config.toml
encoder_arch = "mlp_mixer"
model = "contrastive image-text model"
dataset = "close-ups of made-up surfaces with and without defects"
train_examples = 101725
image_size = 48
grayscale = true
crop_scale_min = 1
horizontal_flip = true
cutout = 0.25
tokenizer = "word"
vocab_size = 30
loss = "sigmoid"
embed_dim = 128
encoder_norm = "layernorm"
encoder_norm_position = "pre"
encoder_activation = "swiglu"
encoder_mlp_ratio = 2.67
encoder_parallel_block = false
encoder_inner_norm = false
encoder_patch_size = [6, 6]
encoder_layers = 10
encoder_width = 128
text_encoder_causal = false
text_encoder_width = 128
text_encoder_layers = 10
text_encoder_norm = "rmsnorm"
text_encoder_norm_position = "pre"
text_encoder_activation = "squared_relu"
text_encoder_mlp_ratio = 4
text_encoder_head_dim = 32
text_encoder_fused_qkv = true
text_encoder_bias = "none"
text_encoder_qk_norm = true
text_encoder_parallel_block = false
text_encoder_inner_norm = false
text_encoder_positions = "learned"
init = "orthogonal"
residual_init = "zero_last"
optimizer = "adamw"
lr = 0.0029
beta1 = 0.9
beta2 = 0.98
eps = 1e-10
steps = 19100
batch_size = 256
epochs = 48.1
lr_schedule = "cosine"
final_lr_fraction = 0.05
warmup_steps = 950
weight_decay = 0.04
Rows from block 2 of the image encoder, named by matrix and row number. Each number is 128 + 24 x the weight over its row's rms, rounded and kept within 0 to 255. All counts start at 0. Numbers have three digits each. After the name is the row's rms in percent of the matrix's.
# fc1: token-mixing MLP up (encoder.blocks.2.mixer.f.fc1.weight, 64x64), inputs 0-63
fc1.0 104:127152093096126131098125131127147117156149127113148121141105198070155088132142116090154084134141110153080127143112144135140093101132155111176118145109125142142175116098127126111121116131123105
fc1.1 154:147141152139131106107101143137145118124095106096144143148113125094090087143151136133117087106076143137153136105105094076129143141139108097099076143131113118101096104087156147125130122103092108
fc1.2 106:165135133131117101110108126121126102101100108092123135126116092125083092135142123114069114090086137131177110113090129106130150138120093099105109152135117121117093106109167138124121114103088084
fc1.3 110:139114139124140143143091123129103135120141137114165158087179064118109120092140088180100100136145150125098145075130119148116142082124099145104129115144133128118105124124127081111131117131165132
fc1.4 118:131151132118106107145108118098131129081102109107127130090137085149062129112138142128066155119088126138143149067151112119115097141108100156089148146127121130123139148107118096107107126110107111
fc1.5 088:137096126120132126105116130098124156124148142124135127121181140107160100104123152117117099148163120124089112127144128125119178081123092083120123107153130136172095132150136086173135154091127079
fc1.6 084:107176124102095120141120097125149126118100093089127121108094140116116139090150089170111157107108130127109183097139142105120108116118094145144161149139145153131128146100107103098138109133067144
fc1.7 082:133118145144119125135118155101124108115115154096118114110172080095087101134115097142087094098112128096151090116086152092130107160102145115134123121120104116132079135102176099103127144136127099
fc1.8 059:139102121122144144123114126169161105147105102121110132138123127147129149145180081114113140069145115103103116085093110103073101125160150130148120148103105138137139106114086138094156104161113136
fc1.9 069:138191119123135105138142116128099113111126087132097120123171105132127113090121145135150200141074160153090150140106155186143101129142085134125106131110146105105121121135122136114135141134118122
fc1.10 083:102114142154155128132091109135135134128156113153138168119120112125127157103132076168082151089174116150095142075130104162126148117138082144106120160160099137117113122105113120102130113154097131
fc1.11 078:104143137111134102080125136138124146111148108146119092153074166100138138095121168131179147118124110151091116114077110135122149132116093129135150157097066129132097124119147116117142140109131088
fc1.12 068:106114110166128132141138134106147114134115138127082117139141101126128120136099153112130159103112124120158089110037182114148124141108138126131111144103119134120115136135086120123065175125112149
fc1.13 129:110089111109120136130143077091094110141147136147096080116108112151139147094079102133110143142158076101111113124103154136089122094120129119178133104107111113111117134142098097106116142113142147
fc1.14 054:099152109109131103114160156143168113103165123122114145145137140138130104156114122121134096132141110157092123098158108160127173131125101110140151145176097088108121149089115086115120139184093110
fc1.15 115:141159119102138088115124131136124119131095121102097135083159119079157109119171103059136079110119141141091112128133122137128106134102151097123139110093174110140131118148136127148113093131089111
fc1.16 142:104102117108122129127128079111127118126150131171083089115075151157137140104077127111142127121138082118074103107153138141087119095094111114143123091110119103126145137146085106117122116120143138
fc1.17 152:140138136120130100108103143123126126123097094083137128158139122111098097147126151103119123074087142140148089123069110088137151120120135090112096138131143116116097107090150148137126122096097073
fc1.18 103:133137114138121120115109112098129134110125127153091154080156146123110153124122107106163123121158112144064104140040146142135164093101145070135140121116128106121106120151110099139130120118116130
fc1.19 087:115157106116150137145119107145097135123126088143119113142091165107135099122099129168155141097130114170096171109126088165108123102157102090155125160124117134136128098126118163078130102092151112
fc1.20 099:144102165145131123123134124157134129117128139131152136127120145173148107146141139190142142170132155147138098143143156164165152122181136138129154149143136134170147159145194161126148159115123163
fc1.21 074:159114131144115122098098158145127122138135126147190117093145090136114101150101161144156141164139130140111148104099114129107106109131159177151132092137104092132130152074132104147154155167128101
fc1.22 079:157117148148124143144098119106140152128113125123110132107156073166106167125166085133142156074087123125075126172113135119092124151097145116154140134114174122133096119118130110152141118159110123
fc1.23 092:109138116125102159112117134133139159144120108136117111112120156121119170133118178137148191090122097157083114128097100118089095102127133153152102140077128117104103122133121143120145077111118091
fc1.24 092:123125138108114117123106140122158107097136122078134104147123107090119110141144130136113085088084155148082120101089114092131154100086114111126107126144087111113061123110144130115115128096120100
fc1.25 080:156144101131111142080111077103144125167177136111114134109120154109110139121125113096148147095165092134086125153061131145151098093120136137154097151103124138112149108121114110139130099142142107
fc1.26 130:091102105122123136134135103115101116154112112141113108066115119124150145110088071161130138145148106094093131124115145129092074138123156133148130093092109113094125144142101100104113113129150169
fc1.27 091:118091103150089129108146149119128131143109127106145113154094123112145130113148092091144085163121113108169111155088166078171133131169127157127115109134138167164145154138121111156101117135097138
fc1.28 132:139131145123129095101087122131137124090117100080130129118131084100106092140138154113097113090091146138110138068124096092117133128135100099120087147134123115124105110104132149125118104111082078
fc1.29 079:087108139121116154137123077135118114125137120142087149136145103141141123120091102152090152085154131110143141156111084121164126139150080119087085146089114152121158124170101130125118136104121092
fc1.30 132:107085104118127142117134089117109088136133125131113093106091139096142132102080097133127099158128113095105129081133145146113079129122095103153131102091089114125118151119098095092104137106150146
fc1.31 070:157149129115116109150140171086141096149117122087119134116155172092120109085150121122114067121131143147099123112103187132114112114089139111133161114131123135099102131137118071142117135112152112
fc1.32 088:085110111118136147111144124159095172133103137143129122130076167078137110103123114168137118121128136101107115143109090138143181087145086123128133135177072146130117124127127138123141131109161151
fc1.33 078:095116127142156126115111150150102140140119106148145162101145094131132110153099161131158055105139135138091153104084097125101117110150108114134102130123082110125148142117094152124185113148147118
fc1.34 071:125101094111135104129124088091112118106165152123084153119142092104122102108111164094095101159128115123162095130131150172157157103126104110094106141139130159097119163134107101140099149103108135
fc1.35 079:087127133109126141112156145143093126121120128124125134152072132070137111090096125145127079105166105112135125136052129155154124156147118118102116138082103155100164123144136121110138129122136114
fc1.36 076:081182082125111115118141116144134101105107090133114097116109169091144137137133113101103059115141102154152126163134112136132142158124124111133128106111161133112168128140126114139150121138067134
fc1.37 109:110125140120111122125119101125137064093117121110102109092096083110090120114099104124089101102111118106133103059136109134105110119087105095133116137113111118132100128128103111077105134113105124
fc1.38 082:081130122087149126094164108133130115106149111132117105173079167090134110109132176104171095137112130113106159152121095118148178109120107119140112109114134113143110141147139137119128097097161147
fc1.39 074:114158143133141124121139107124098119119121137111117149083120099141124107136085130114132073121183104114147095163056125160120145122109108118098135114106140131117143132193139095128132120090158127
fc1.40 082:145164150120116122109144141118160121114139122096161094094127113161134119119133190123180151137092135165138109103132165085094098128087133168148124108087108107147120141130150118111102130125136095
fc1.41 061:122146133111102103128130143152105156138138091089145126138109053123146103096099128162103135128114119126123145099068186116119117123098132162142115153130116111153153163139120123093137081141138126
fc1.42 112:102108115126127131139144109097116138113120102136072088112144115148120142100103081162089160090164111129085103121155119121086095131088126119132140086109109132089112115140093106102128132102138147
fc1.43 133:101084116125134119126120092107137136087111127130091117070128087101125116105097075108104090143133097095102102092098103124121138095115116085110112111126102123141099127120114108112094105108119136
fc1.44 140:105118118111131108124111086095119114094135104130078088140097090149093122105095142097098151077114097124091099094149104110095128119127088124118098122115099116120114117130109132104122102109096103
fc1.45 067:103175128107059134106146132115134113149139110094172107095106132149154148164133111125102153146093138165096143127086166093106126144140154106163126142133116122095121153155127146118135112144100146
fc1.46 084:117123099114130120138135120142157126116103089137177153125153102156131132129116123121121141151135129137135158156142106115137084173159061147087136090157161080136152138125101129125143078137090123
fc1.47 083:107122127134150098125121125106170121109161106124100106105163095151131123140156165074154084090091151133091100153143127126107144119110092100165117129099128099141084108149115145122138144131124088
fc1.48 068:147085158096125101081105114117105114145163110131161149149121126128121124132089164077152094153125103141119137138089121127085128142183123071133099146104117142161144132118111133124156133123104140
fc1.49 119:137143126127130100131111132132140109117102084091114108148120123128117123136144167074146102073091123142110118135113092097118130140131075084138085132100148115093113116120125151123168092118097085
fc1.50 077:098154124146099112091140131116172126141126144108120115100126183059111115145118108133078116120097116137123149121134143125160087137111176137170120148123111142123155155097095111122101128164112141
fc1.51 078:089155148111113139118107128122158128107102108085120083103085115127090139099152123114090137075111116139142138096132100105120124159140084158111121151112111151106142118122155097122115100135090079
fc1.52 099:159110157156155119116158098131168105119145135163141129166132147150156094143137107145153147149152160138131111146103181164150127138171126149161151123142129144152134171126138131128179170141110162
fc1.53 164:102101116109105092096086113112110100088102109102127117108115086097108110108108115112099096114104123096100106105065124114110115111115110095114097113112081097117100117108124117108123130103110108
fc1.54 116:095131115132139102121133116119127098113112103131109093126053161154123104105096137049142103119113101110135110118148127133102100125104079105118113109074119123118141133151109118121135103098108122
fc1.55 111:114114127141134108119149094119085115156127130143098125069129135094146117101096118065144069147154107092164055133133157136112119125145128100127116111113110139111116136153138101128122119107145124
fc1.56 090:109158097140146104111130114158095110143113089153135134078127153075151123099141120129103081128149140159104132116131118178145100105167078160139126140121086118120149128111108111109161124128101140
fc1.57 072:130119111093142119122133151128126100100142172140135161155148192139140120154151129130182109132128134144141078128199084146131115125119116158135138146109122124133145152094151125111138165112165159
fc1.58 128:113143122098124093108108113112140110117075101096104126132106148118099114120145124102069138086097145138113119090118111108117129144094109111082102151133126113103114089106116139107123116106062099
fc1.59 080:110165135140164073151154135122131073133097171132121174113179168155148128142139097118122148138114178108155112113147156129128098152140132154136128144127117105123158115129116138111134153130114177
fc1.60 134:138125130150126104112096139148115132109104117089143153139129116107129094141132134113154083078101147141139098133090093089109168110110110091136081127130118111123069123098174139126126117093114095
fc1.61 107:097120087112125111115113102128113117120083089098108121106115133092137119114141086115118086125129117125050112103097098121094132097118090088111112116126116090098088125126121142116143115129100119
fc1.62 118:083104115100109144133120073111107118148141125156092093121121086149146145091097135136113198107115104102128117121145146125100095142089122159141131103121122113106107156134103126107079142115143144
fc1.63 065:114113103112114146100157175141112140132121115146105098173111162136116158122148163084134108095108094116120118116077117065116153138089156146160125138104128108145095131158131128127162135104129107